python train.py --model="image classifier" --color_jitter=0.1 --norm="layernorm" --mlp_ratio=3 --conv_stem=true --layers=14 --loss="cross_entropy" --optimizer="adamw" --lr=0.00086 --batch_size=64
Rows from block 2 of a small image classifier, named by matrix and row number. Rows with one number belong to one neuron. Each number is 500 + 40 x the weight over its row's rms, rounded and kept within 0 to 999. All counts start at 0. Numbers have three digits each.
After each neuron's rows are labels from the 100 images, of 14976, where the neuron reaches its highest value: "top examples" is what is common among them; "colour at peak" is the nearest of a few named colours to the mean colour under the peak. Only what is clearly more common there than usual is listed. The data: simulated grey scan slices of phantoms with and without marks. In brackets: how many of the 100, against the usual share in percent.
# fc1: MLP up (model.blocks.2.mlp.fc1.weight, 1536x512), inputs 148-221
# fc2: MLP down (model.blocks.2.mlp.fc2.weight, 512x1536, transposed), outputs 148-221

fc1.662:498572543449442501464476452548560509519495487554448557514475491476480520498472487514515499502481445453524502480476569589494493532510480518518537500455495551472534501451452491451484531514539526448413533474548496486498499432
fc2.662:491414514498490490572507495489453515526509486460512559508494523491460475546482577463542495479445451504464460513533409453490478523547506539506556498471463590457549475510492450499527586458531487541475477493503520508508424473
top examples: bright spot (60 vs 16.4)
colour at peak: grey (98 vs 41.3)

fc1.147:422518499511489442502425488429534576405550588548463481507510518525539481471504442518535501486526477462490510520543499497548487448424505451513466551521570468526498466430534477474469473491567463543480526519534525552606470565
fc2.147:448452499507495454489535480460484512478512520460448521507454446497531474544439532481489475523456475440582544487428497449457509540444544446616543486562504524492540483527555456531530496588509503529507487462473469451515517491
top examples: side: left half (83 vs 41.9); belly (79 vs 25.4); crack in bone (73 vs 16.1)
colour at peak: grey (100 vs 41.3)

fc1.196:449514511475469519423491499508488484469431586458499490587475455500432495516479475503552514495432517489471544501437543472536435493510499516545528535533512465503502438488518396447535455518539538470499548477549487525484553513
fc2.196:419487472501479504531564473514477518462486449442524460469529555481490496387468506517468498524456529434518502602559528452491548395490517472544564479563465498467471463519530432543568481525517536479464465526546521510505524501
top examples: streaks (88 vs 24.9); chest (83 vs 24.9)
colour at peak: black (98 vs 57.8)

fc1.615:540518510529517523531515498480512482483469465460464446478535492441530448552399507507510510551444476511524474577521467549433499523490482462501521418602512506533456536532460491466431452457500444465507552493512414582461458532
fc2.615:493501553530552538489474562558522459501517456580509532579503480592557412453463559477518441498461526555479469530474504581496436482538495531442517494544481580490499550501462456535512516484544545484524479493499504427484553548
top examples: ring (98 vs 17)
colour at peak: grey (99 vs 41.3)

fc1.676:487485482504588473502472426537491500561556483547463496517523498529460540499424477436525478485488509577511507510516525484455493509520518457551494487462551487506462482542488470480548532452520519462495540527593500486502555599
fc2.676:512532504435464514460480423465573495532479485514564500491541566470439494523492548484454574501548508454578531484518491534541515334558539477462492579414463465523505493501483503522545521454495491529477389548532523522482536500
top examples: chest (93 vs 24.9); noisy (79 vs 29.6); low contrast (52 vs 25.2)
colour at peak: grey (73 vs 41.3)

fc1.129:514515575441465597422428493527485473562556555522581478516631539472484503504481528516531526477461566529508496444499446498564478466626514536518514444477537515468437453454447424495464429537444608517582535544498535462408498552
fc2.129:453427550538486528513542526508499523489507537532471465510511499567495507466549544483510510478470463507454451466553456462456475570451515552434536423496478499457516497494563470544433463456521514479473518509562596430462440507
top examples: chest (56 vs 24.9)
colour at peak: grey (77 vs 41.3)

fc1.337:497446521471513466535469544473494502480521522529549457500503514496420456584492448526544546505514527496487522448522448523521518492498499524470549511483499595500513521469458493479514466544468519469510457524610522422418496563
fc2.337:445487483492504435454453574508514492441472484538513543473543540455526500516544497532478526488561566485518521448512495498527484349454540498534490491498453459506528471456443564464431526428474509516560496521533519458390503532
top examples: low contrast (79 vs 25.2); noisy (63 vs 29.6); head (57 vs 25.4)
colour at peak: grey (69 vs 41.3)

fc1.413:515509515492503558441500527461493432513524519424486508561493474482530538461449446430462501465541533516479524482472446470522491492446581482459574517486498489569487528503528424412532586518431577540460566450549504472454501509
fc2.413:439544511507421494514519496467504488544480447482497559476585519445436559290537476499514543500445518523506490539466466509553583332505521518476555548464415479441516521490477503444515507506501504516501500563547510494562499516
top examples: low contrast (100 vs 25.2); noisy (100 vs 29.6); limb (74 vs 24.4)
colour at peak: black (100 vs 57.8)

fc1.261:526534522520480545501489525534539537487545559548604487555475549440448489546570493483488481446471493462530534450522492453553517513490522470464532520531524558473504465493546459463518524496504542498542500526530548532533569496
fc2.261:526457528510518469588498468410490546447491558431460524461493509498531476454471548558557464477492443498539524516435458429472544548499496515541515522497520442436467516533522487530544549544459496486502499570499518498488439527
top examples: side: left half (95 vs 41.9); belly (90 vs 25.4); crack in bone (86 vs 16.1)
colour at peak: grey (94 vs 41.3)

fc1.216:416530503453484536541453537503466510451502446504568482496488526523470568539547477544588560452488483486510396536490500604491499489451459443563518556478495635424501506467501532497507503480507501481519607502488491519581465452
fc2.216:559504511436526548500521513549459505516464509448496506475501478497441512387437496505489491503459488508503474503503506527519504267564463515498504570503471531521504517469452510493523551533500478520474486526512505533507435518
top examples: low contrast (94 vs 25.2); head (84 vs 25.4); noisy (72 vs 29.6)
colour at peak: black (92 vs 57.8)

fc1.749:508484501516493500502461548554515467486546452464528543471467523501438535497491475477463483544456470501513478511564512564443452504471513415520596515489514544493488563475440493479468491490515454518455524446521469465494448467
fc2.749:550435519530477508521480508476445372491396475564485520615454499474569475515465578505503556508507509522429493475466536494531481470534568549532488574467448458552474520463416494508493526440526513484484530525494560541515537459
top examples: dark spot (100 vs 16.6); side: right half (67 vs 41.6)
colour at peak: grey (89 vs 41.3)

fc1.123:465569525553462493509540529499530436547560492514456522572517512495532469512443530561524476533483487458498505584499455582521477470398507429486572469573462458432509457470508491504487517486540451480416546471506531509449511544
fc2.123:452489532488531540511542575500421470599550452508439506541447485541480458502452545495532497438443494552436494508521532510502437472533499534489527512569489625464468492440554444496537524420508509508482498495518532440463517543
top examples: ring (100 vs 17)
colour at peak: grey (99 vs 41.3)

fc1.6:462522551472425525513498484484542419505529521470537506533426564494524525550455485468545519549546394530534418513486437522477517472571463418465521545494476527524465550483474412462507493467539560570497469451479497529535523480
fc2.6:504461503569484448514525527504471490557427479506489478490459505486545495527502554495540603489528550508519467493474515492503460529554537447495538437604447539516544568529475464559437446491569562531557479484514537524484462478
top examples: head (100 vs 25.4)
colour at peak: black (100 vs 57.8)

fc1.276:499480466368525559412495524445522432439545546448454470568504518518522607488480431448481482508527558513466550562478501462486537495531534420474556581506476521493445483562538479451452483507515562486478551535506455465493498483
fc2.276:501430474521476465540566477483499490536545468394544492518594488458511482306513476476548551531410486567530462574451481481500532414497572504454569507483397553471507531550558505470555389505489542508504531512515525493496481533
top examples: streaks (77 vs 24.9); head (68 vs 25.4)
colour at peak: black (100 vs 57.8)

fc1.315:470484493460441538556475485521497557480499492484441472481488602507526538491519466566511538490509487483541468523492445572470563485490492462536520486448503556498483468554478495496531524475539515480460568480484589484538506477
fc2.315:459499552495494488502461479571454467560500461487496526488493504552547507428509505509466496525499472526516503430534537529496489392483506514477531550486468504496509510490495520454538519579521517511457531458571517504493449554
top examples: bright spot (57 vs 16.4)
colour at peak: grey (67 vs 41.3)

fc1.301:422501516540499509513450485444492465464504570509510440519600556588480550514503512534524591468552505459443437539563497576516528548515512471497523530553531542469530480413539507490497518466458510461543501500551492496417531465
fc2.301:457504489481562518501547480456437495503527533481538478510503402494541531504481506566502472458522500503445442444465401472510497462479484588538507492560513510491453477518494515479464499516447456517426516507427497455522462504
top examples: side: left half (69 vs 41.9)
colour at peak: grey (99 vs 41.3)

fc1.95:517479480454526464453508475490517482555500512457522475519504539500439616469460442438483511517522518582495584527432541504462548507489544487483511476506489535552449481539471475465495556548464558572551551444564456514495557518
fc2.95:533457500477448473560463470469496483487540534513522538487561561448527484396503436520522515509446483498533509443447562543536517382519575526478553499479433539431517571531451565426528460434525513536473451532502535503437552537
top examples: streaks (89 vs 24.9)
colour at peak: black (100 vs 57.8)

fc1.176:459509482512503527479542554541479501571550509450525440479507536445536517536445487521508537550480493469481527508463587502507510517482488449478558497508506538521560541508420505480543516546518497468526558485486489511464564483
fc2.176:509499471524488566504469447451440510441547516491542518502440541577486416487448553498506522473435465519443489467483533494533445531516559598392551463460475578500523542507505471596579508518462538440496479448520574509389493522
top examples: side: left half (69 vs 41.9); bright spot (43 vs 16.4)
colour at peak: grey (99 vs 41.3)

fc1.607:552586494449476493481490395443542542493537489541502474526521521478469557474491469559511530497478491453523533463473587516521528536500527481470436484492500532491518516507454509465503496563513587489500538539496445463525505463
fc2.607:440479484482531571556497482478469558452524529530546502416463535500447453472517525479569496533490460514545490455508405477472466557458559559492527484535487482485590497497530462468536559521467435470519496533603520513518477472
top examples: belly (53 vs 25.4); crack in bone (50 vs 16.1); bright spot (45 vs 16.4)
colour at peak: grey (91 vs 41.3)

fc1.710:458464510496518545491482513421491468452541450502530540513529380513484547524448442515518444475505524558541469484420540557487475543535508459521468437483488526496489528507489496491495492474540410476505462468497442507501461414
fc2.710:434499595561493446521502481497425463514521465543485471525441483535486517410448504450483528510443551504473436473507499534479482378560549450469483493512433555510484605510460436551503540556576547508484458497514568506491489551
top examples: belly (100 vs 25.4)
colour at peak: black (100 vs 57.8)

fc1.539:532559474533481512520431486547548489512573546605521455509413436464501534518586407462533568532512438434505445465506470527466509487499473425583515525559489493441538561492549452475556517432518490499483499606495515494536460475
fc2.539:530518491477518521558505505544480540520580516451526450435447429473462565501524489514512577527449462450545498562435487500460479526513524465572526541532522515461502504512638471503513448518506504481524476506497498492541475491
top examples: belly (100 vs 25.4); side: left half (67 vs 41.9)
colour at peak: grey (86 vs 41.3)

fc1.595:464464471445523521541458530459519504414500500493464472480532501546475539509510443450504469532575526574474477562511495519533574553520563475514460468480452516554520444488502509471396478494489460550468497486500439506516466464
fc2.595:502494537542452520482473492499497475534435544521543550529447515534535552327455488476508535544424484490476433534480523456489552382495576515471482490454380501535559553535448508492457524616516548452508489502498539580595551486
top examples: dark spot (100 vs 16.6); head (69 vs 25.4)
colour at peak: grey (89 vs 41.3)

fc1.135:527506526485549528374482574378506498469488502478507454525532466533455513442448487482485478542470462477461513492441500478491575473466519470474492592470508487465447409508501483460392491520521544435536501522593530483516576500
fc2.135:536444500500479500503504469469497504525464536518534564474590525512448494459475468490525521482427567543525494531500454499470568438573562491452579546496421514493511539512483469519552466484482527543490512526532564491438522511
top examples: streaks (75 vs 24.9); noisy (68 vs 29.6)
colour at peak: black (100 vs 57.8)

fc1.53:573519521409485560463531530540479474540507532523475503448467527495529478528487449489578547525478432533540541433462512449488536471466551514492532467482566503535459544460506414465470519463541530469487477461534525486495531519
fc2.53:498504506509516509549480493471539465443489477525504513522541452483539495472489528487503548467551508477505475486476469542511492388539510500536457563484516474530552510512475577476475496381485516486566495561528522481533532460
top examples: chest (88 vs 24.9); noisy (68 vs 29.6)
colour at peak: grey (81 vs 41.3)

fc1.516:441526469503436477499480476465477530445491529559522489541491539526574514587530520567580563477503464518432448546494490551555516552436464503519555540586494498474462459482555519510559498482552553450540546513531567496499535499
fc2.516:457484455462534519574506482495461466477553476448495504486500470475485525575545479511490505462499499532456543517465390485521532443428470554544504537517508524465448481434516554415520542474463441528461548513436431480537461462
top examples: limb (67 vs 24.4); ring (54 vs 17)
colour at peak: grey (99 vs 41.3)

fc1.591:482422449494537530556453511500483453444525457493522475452544488502454504537507534488500513506566492459522546516543569492439465508542471480542508510493467490499547509497437446512565479481471461497507541531478488422474524461
fc2.591:498420532489509547484508517436441472425488523552530565518524468547530491458544495519545429485459470589427479472468409464459464385465548554497468516536466494466462554494495544427432496518453519498501535549484580522465486431
top examples: dark spot (100 vs 16.6)
colour at peak: grey (93 vs 41.3)

fc1.107:549482506402504536508483436504557532463547503580556529466587572435419528463510518518518531438463488431545509465480503493534441485532504504477502438478561517503491494387500509492468536521526468487532516468520497502496475411
fc2.107:452474508476526534525458528433466567440542537482488514475523528518501485493471534509561417495529540491564539513503475458504548495460512547550489490574460424470542533525509445489523587468454471470492478533569511472488448439
top examples: crack in bone (73 vs 16.1)
colour at peak: grey (93 vs 41.3)

fc1.326:479510539570424490527530526551495430538528473476451535547527504472539506534472503543533517583473462421516489541465493542513500500421505439494588478572475461428472467424495484476442535481542484470372515466500517483485534527
fc2.326:465446518486527510487507552450412488558564496507502529513425500518463433495430579493522496454426500549418488483537530473520436522531508590486540477559489635430460478511520427531541546460517500496471470465528525443427481529
top examples: ring (97 vs 17)
colour at peak: grey (96 vs 41.3)

fc1.602:538530514506497543455531444492562481550391481458480517573510463429524458466416498515474507496475489489444501443523562525482503506551480518434492548507468480503461585477421481464422535507529516500473509471449367480413433462
fc2.602:464456544502499521521512476491433467540517506555515530495515482562465497450484535428533423469548592505476497565556537505474453552453493499501538486520529505477485505527483432513555541548454511446543502517538520548459467475
top examples: ring (70 vs 17); limb (54 vs 24.4)
colour at peak: grey (93 vs 41.3)

fc1.430:524512519436408533448485477511599527498469510511556527493436464459455527502500479546536494577448489465547476498478586536507544490505542492473491447457538562446519469451450512497473534510541516496456529462564526479549512458
fc2.430:474494478529479537558514494498470506516536494482482530463470561493453487575440554475511517486435531503496502491515421488540552485511530491516554501441450608515551498534509429519510588419484490559489440475528475470509437528
top examples: bright spot (72 vs 16.4)
colour at peak: grey (97 vs 41.3)

fc1.515:421403457555449503485527406557474456528530446437486495483492472505579471487475530393439514556489467472456564533495545460525539479433558537479501542554432453494538526450412472499484546527549495475443523504464451484420599468
fc2.515:506464514430492528482515400448420486508507564495591503467476536514478433509496548497446488485524409533467450423507457449490432532447517613437537480495450528471484491521506472570521535519494525447494460516513573494377464524
top examples: bright spot (74 vs 16.4); noisy (64 vs 29.6)
colour at peak: grey (95 vs 41.3)

fc1.24:442517510577519503445521476498530507504536548469525478485484543463488510511373524523386434529472459484464570476478542546479480488521577433520448522546550452471459487488513502477537481527563460429490492523632464499553508494
fc2.24:443459506530543475507581498504461491455484509468476511486462458521495502492434639463463593514438535482479528459521481477528513424502509427556494468591496542514493477560466448626488523523519534472537433436471450461448445524
top examples: crack in bone (71 vs 16.1); belly (60 vs 25.4)
colour at peak: grey (98 vs 41.3)

fc1.291:478515502556499502494439489453547559359583592546528477555481529442472525450550446516527493509521467497492506446526543477554510500493483469514529516537546483562487495440584488481510473488532441531480510534541527528589469540
fc2.291:488472526479483492502537486462461543467544492470419551472468492547534462484439586501520445485451512477553543455431475487491493514481584514620555533569411500444542476545509437552530534555464513517507484505460479469465487498
top examples: belly (100 vs 25.4); crack in bone (91 vs 16.1); side: left half (91 vs 41.9)
colour at peak: grey (100 vs 41.3)

fc1.630:459495487498552575507473445534509486413500446497498478530464507486445479537421440509519513547527503465554457500505480498473524574488513469532556558519494502496508476464527480493450552495461458429503498503507482495528447484
fc2.630:478451474472571504517543495522548594473445508470473570508513502476454560438466544511539496532493463566571545544500464485519543258552514462527511549533380506452462526506497508530492503472477499579482503565504480487489458471
top examples: low contrast (99 vs 25.2); noisy (96 vs 29.6); head (64 vs 25.4)
colour at peak: black (90 vs 57.8)

fc1.690:505486518511500501476499474619522560508550568522490504445510576461466493501384502458409481490481481423458556484481539509517454440538575431557493520527555451438451497478505494467530500534544504462492500501561483519552498514
fc2.690:491466476465513508517509467444496497452467512454458530490447446512454477477423589532525543472458551489490493449507482443541529471504469473529502473563515531484483513542475414582511556509476501534492404462460419451498460455
top examples: crack in bone (98 vs 16.1); side: left half (72 vs 41.9)
colour at peak: grey (100 vs 41.3)

fc1.64:465488541501442556529570461504451432549486458410469525501507476462573560524477492544536572514471446486566465532417478426524445450515526423472553596530522521472481507484441494474474467502488474537419434493519472541460532495
fc2.64:508486524533511510454516522490438437462505533505525479488401490569480432470445565506512540519425591502474449416506572508500515408541489537483533526536502529519503574505454467608539523461474513444492466495482534489395459535
top examples: low contrast (57 vs 25.2)
colour at peak: grey (77 vs 41.3)

fc1.752:498446428495526500420511477499486457510537460430506526488549517468464589504502421476387507541540508541536594459499504465481500456493506477460494546490435545489542527541454421450507514550485582505579563458557522446513476473
fc2.752:448505494503475482462518371554510481553555464466554501455547519456517527419479466490515559538435466475590501495488483489549613406523500463457572480512431529473593539538484534495471442474543493581507479539505531526516544514
top examples: head (97 vs 25.4); streaks (54 vs 24.9)
colour at peak: black (100 vs 57.8)

fc1.616:515506473530492467507505498500498553551555556501530450513476481492564557549556449440498539497519442498466515475493501477481546461567538473531473505561522523557521535473477531475589439431490575503534447503574569564487553536
fc2.616:479483485489478474563483462516484486555463494492513526486464497464522541499443462520482529563475460487539553491464507515579521398545484506473525465465544525496485483555496425515518485535498532495538552468489504473523451511
top examples: limb (96 vs 24.4)
colour at peak: grey (100 vs 41.3)

fc1.110:537519484457463481499486545527483529476462526513527491495541508404562503559463487457509572576517462519464496546492541506554506547507568486477498503497550477461464482466551425478514508460499531498615584470529517521522533554
fc2.110:445517513451520557525515522519433424523443468492476514537464435575452541602510531524561526491473509523470452471503460577525462587490511527525479527501549515523538460425491544491441542496535522498455534530500493516520532506
top examples: belly (77 vs 25.4); dark spot (42 vs 16.6)
colour at peak: grey (99 vs 41.3)

fc1.207:472501509593516473469527468556558500550507523454458525544519493522454476534436495556504505526488488608515558554483502524510527545491537412564502556518522487526477463483480454430520453505473573508548552519557553569537495493
fc2.207:447554504466514409458548469514524457545515495476522480486496496477413535503528564397367551602517483471525504583567562518481423410528531462520507373553479502493480476519526477500492485507527551536468477403498497484524466532
top examples: belly (100 vs 25.4)
colour at peak: grey (100 vs 41.3)

fc1.585:495517484560514476537485471495530503455550523596530459518471495485481569494511502513495557484491515492501494558489468512502542508533500494534498535563452487545484470451485488467572561476528552535483538522492568500507518509
fc2.585:464467545509501565592521466495418538479491452425500528509569474537544443427514528466524477520475428492530450497532449470473419519399514559558534489511500447492547516450552456468559501551455489482468563512533539511495470488
top examples: ring (38 vs 17); bright spot (35 vs 16.4)
colour at peak: grey (86 vs 41.3)

fc1.67:517574448483539507473436497519507426469536501387467456495466510464483605496456477435508524483540546481465560571548506450544519520512483449518514491553448498465534473503584404432557470467510504486547582493580482558476493506
fc2.67:475495483546432523474467537504521546487453466510470523514532535487532501416470496517448549532433524483546502534517461515527565414463550528508503438527459554506547593473493542502503467469529522501521493463567527510489565489
top examples: low contrast (95 vs 25.2); noisy (95 vs 29.6)
colour at peak: black (98 vs 57.8)

fc1.447:494529399516476517501511530503505491471517439501469439513480506424501485500455468475458551539516505433453600526460510437480526464498533535531469534539511433561479576521538466469587461536424557548474439476529503542485536546
fc2.447:462577485502536500538536516509485517491532543466521531500572482468533549428525487545542572513440489506523498547431512517504501415488528531486537511565486587492545522528510512534445499518420514453539501542550524465472416501
top examples: chest (100 vs 24.9)
colour at peak: black (100 vs 57.8)

fc1.239:425471462455463518446547470556487470571499518465444483515510497443555492438540493458451492526488477504481566502410576484573529540429546510509536532505454513560575511547436485462487475543466519463439484488517508499459548471
fc2.239:496467498465447504428519456500477487449528520526537526534430503507483471543469594462491521502491561532482492507538488508533422524517528580436551493500461550528542505498465437582559565516489509542524425475545556563404433545
top examples: head (69 vs 25.4)
colour at peak: grey (97 vs 41.3)

fc1.139:503558524421455516549466486434542489490544505538516518478480479503466542428533512526470495515423474470540482487419546557493514554468490462442481523491531520462488535435488425463491487463503447516480603528482483487554567478
fc2.139:409509491542455553538481540571509465482488487541522449522455473481576499464490575502504572576429524472570488509520389521510473564476464466558471449510513548482535494519476497501462515497507556482576537450535500498567507501
top examples: bright spot (63 vs 16.4)
colour at peak: grey (90 vs 41.3)

fc1.758:517453424497524536403520513491491444494466487449502490529497458491440531417445451470461519560506482557458542551524540421491494472529509537478486482514482527546532454543475500456517523511503553507547569479521463490454477483
fc2.758:428477470533411489499562434507538486492502468482529493533532517466484483434454506492465555532405566508543480549519474519533569443524564482481598502530437555481539570516474525501569487457549527571544409515547503473506537503
top examples: streaks (83 vs 24.9)
colour at peak: black (98 vs 57.8)

fc1.605:472434524501493535478512487534507465503451478400495522418496494439527492499395480427462497562515518537547498511494512506456461512484519428527446450512515467525460568478437458480470528449507433506500515524502457571454484455
fc2.605:473489552603456549484512522479463439437512447574468542523546504555538497410461567467565521467483572540461433474446486533501505426559551547511437542555442535515533506507410511528463530478478530479464473519495561469497457498
top examples: ring (87 vs 17); head (53 vs 25.4)
colour at peak: grey (99 vs 41.3)

fc1.721:455530569544563453498500521455565493455556513528502454535471499429452521527482451478561504549540513525529499480506497424467503523516565427571482535607554444478447528457540441484502490424453444468490451516499551557487436455
fc2.721:478495565554510493451525550507519478472464459513495505506484439520550476461417619453510572518465530529534459532450535536496481336518565435499482532503452534540537444459463457543417484469514512485500481515603510468561481491
top examples: chest (93 vs 24.9); low contrast (59 vs 25.2)
colour at peak: grey (70 vs 41.3)

fc1.85:494417479529442526511480476524457492514568487501459462522501512493491533532490476537486514488520502628522529486489553528522552449509500524479554460483516506488492463516467442470487480432484466452519557533570537522526533586
fc2.85:413494529411463495555475448522546512520512517521579537479513534466477509449580505520460483563539469515564505473553468494525464400473491605539543545464440463482524488488515500450518533515503449526466510476520513480500500509
top examples: low contrast (88 vs 25.2); chest (87 vs 24.9); noisy (76 vs 29.6)
colour at peak: black (89 vs 57.8)

fc1.34:512512560518468480503473559476546464469447579482499537564504503449526495515482452506501489523478510495482465603495453567480526477474503437492551468526563537491478576487507468481471526422486551490520579448518532605504416480
fc2.34:427557487547524547451472532571470486539500476542535457501509500472520440482488541461462541568494491479577555471511505534465431515466504485533534532498507536544532554408486484497513443492524574488520492493574503540539496509
top examples: limb (88 vs 24.4)
colour at peak: grey (100 vs 41.3)

fc1.438:435516448512488481419513481473493511449497422414461573566515540508460561523501470432446492500511520583478473519553515550495480531524507379450517487502536512509526539474469454469473487477510541600463501500501464541549506494
fc2.438:482487541514522513518500498463415414511456451531487483625465435545475502546561513500472542485555530499472473472521564476496437497517498550544471500568483469574558484478467500513399474477528520520508509489520561485496517459
top examples: dark spot (90 vs 16.6); side: right half (68 vs 41.6); limb (66 vs 24.4)
colour at peak: grey (94 vs 41.3)

fc1.665:529542542429537619502431432432531521424496489565521516446538514491560475482518498501539534485519482561498498549548554513590494525467504459502489469401512606508518481530512510518437495446436437513511527516481442490468448472
fc2.665:425496582525501526494526466523492512486578509520494509530508507492487462444569443463538505540507460530512483509529513483508457601412581533470546554504399416423510479468479484475540516562510577454522506518605576518443535447
top examples: chest (98 vs 24.9)
colour at peak: grey (83 vs 41.3)

fc1.408:468422507491536523509470559474492421447537442441548552494461505467448516534483493480504516573518498448566491493555529503446458500525491497489584491455485534486578548533429516501533496521506407466513483500551500404446464482
fc2.408:515492473507467466487447506459473468441418491556494562512505485492544495519504543531483505504476508534454514465467448501538465410485536535502433495508445496530479537533428573504419484431536529518487505492480525492485483510
top examples: dark spot (100 vs 16.6); head (56 vs 25.4)
colour at peak: grey (88 vs 41.3)

fc1.236:542462525501490552417438475620544499522577597491597539500462559527396532520429509526386505470467478440515475441487514620527494434566527473487451431531577536438489518483484486474489487488537501504533625487572508502506482494
fc2.236:395515481567481521553460471426454534443444539514482458490512451508503467518440614516508530537436603496506491484503468492500545525462537505505460436528505476517520454526493441545461565515426535531499435456524475448528438515
top examples: side: left half (85 vs 41.9); crack in bone (71 vs 16.1); belly (63 vs 25.4)
colour at peak: grey (97 vs 41.3)

fc1.344:528497493487484561448399506493497499430530485443531489481504552555511494513394440519531517501521533629481501547517521503501553532487489467452525503492492488549535549448523499491466555489403477567558488512536502511506477457
fc2.344:464487524516488528531431507414537461457445520545518495543536497530578442380491554505580490491508499505589469461535461499459512411547532541476446534512424454540412519448562484488532524474507478457547517525529570510502505534
top examples: noisy (98 vs 29.6); low contrast (96 vs 25.2)
colour at peak: black (95 vs 57.8)

fc1.80:520530522523494598554484482534524517459566539551546495571469521461492479545503507538509472437509509447508544453471504495555564494483510482489567502464518531444498473444497407459491531579538478554517485515495550498519483523
fc2.80:567461530536502541537546525467462530509470580477449464505456486518504436439523456548555486456471498516428502513427552480512509507541477432528543481593471537446531505478505407483445400531483593482554519485453530530450472472
top examples: belly (98 vs 25.4); side: left half (96 vs 41.9); crack in bone (95 vs 16.1)
colour at peak: grey (99 vs 41.3)

fc1.477:494575555545464496537463526476515426491570509527487545548505522496526517515454524555539450527463506448520500529503451600519490503428527471483573478616441456444445464445491498503452526485518438483427540473522493500430524541
fc2.477:457449513493533525541527554455436491534534446478493530539423481533525491506439538537535505417461495531467503476517509506494451489532480552462499516538507614431470506439551485455489514400499474510492478497505518443500514518
top examples: ring (99 vs 17)
colour at peak: grey (99 vs 41.3)

fc1.765:450497436478452494538524465526568523461567519566538435532452518509565444593521519492500518575463507485483507511503478501473544479501437417432476512595468513528503471521503478510514589464465503515520498487517511454535534533
fc2.765:468499496481478490488482564549508452533490535498479517520482507549568550436541531546499499498563531426559537480435519577506480514576536463457480471484510469537510540500572488546438393504532556468568538492513553476455483573
top examples: noisy (82 vs 29.6); belly (78 vs 25.4)
colour at peak: grey (100 vs 41.3)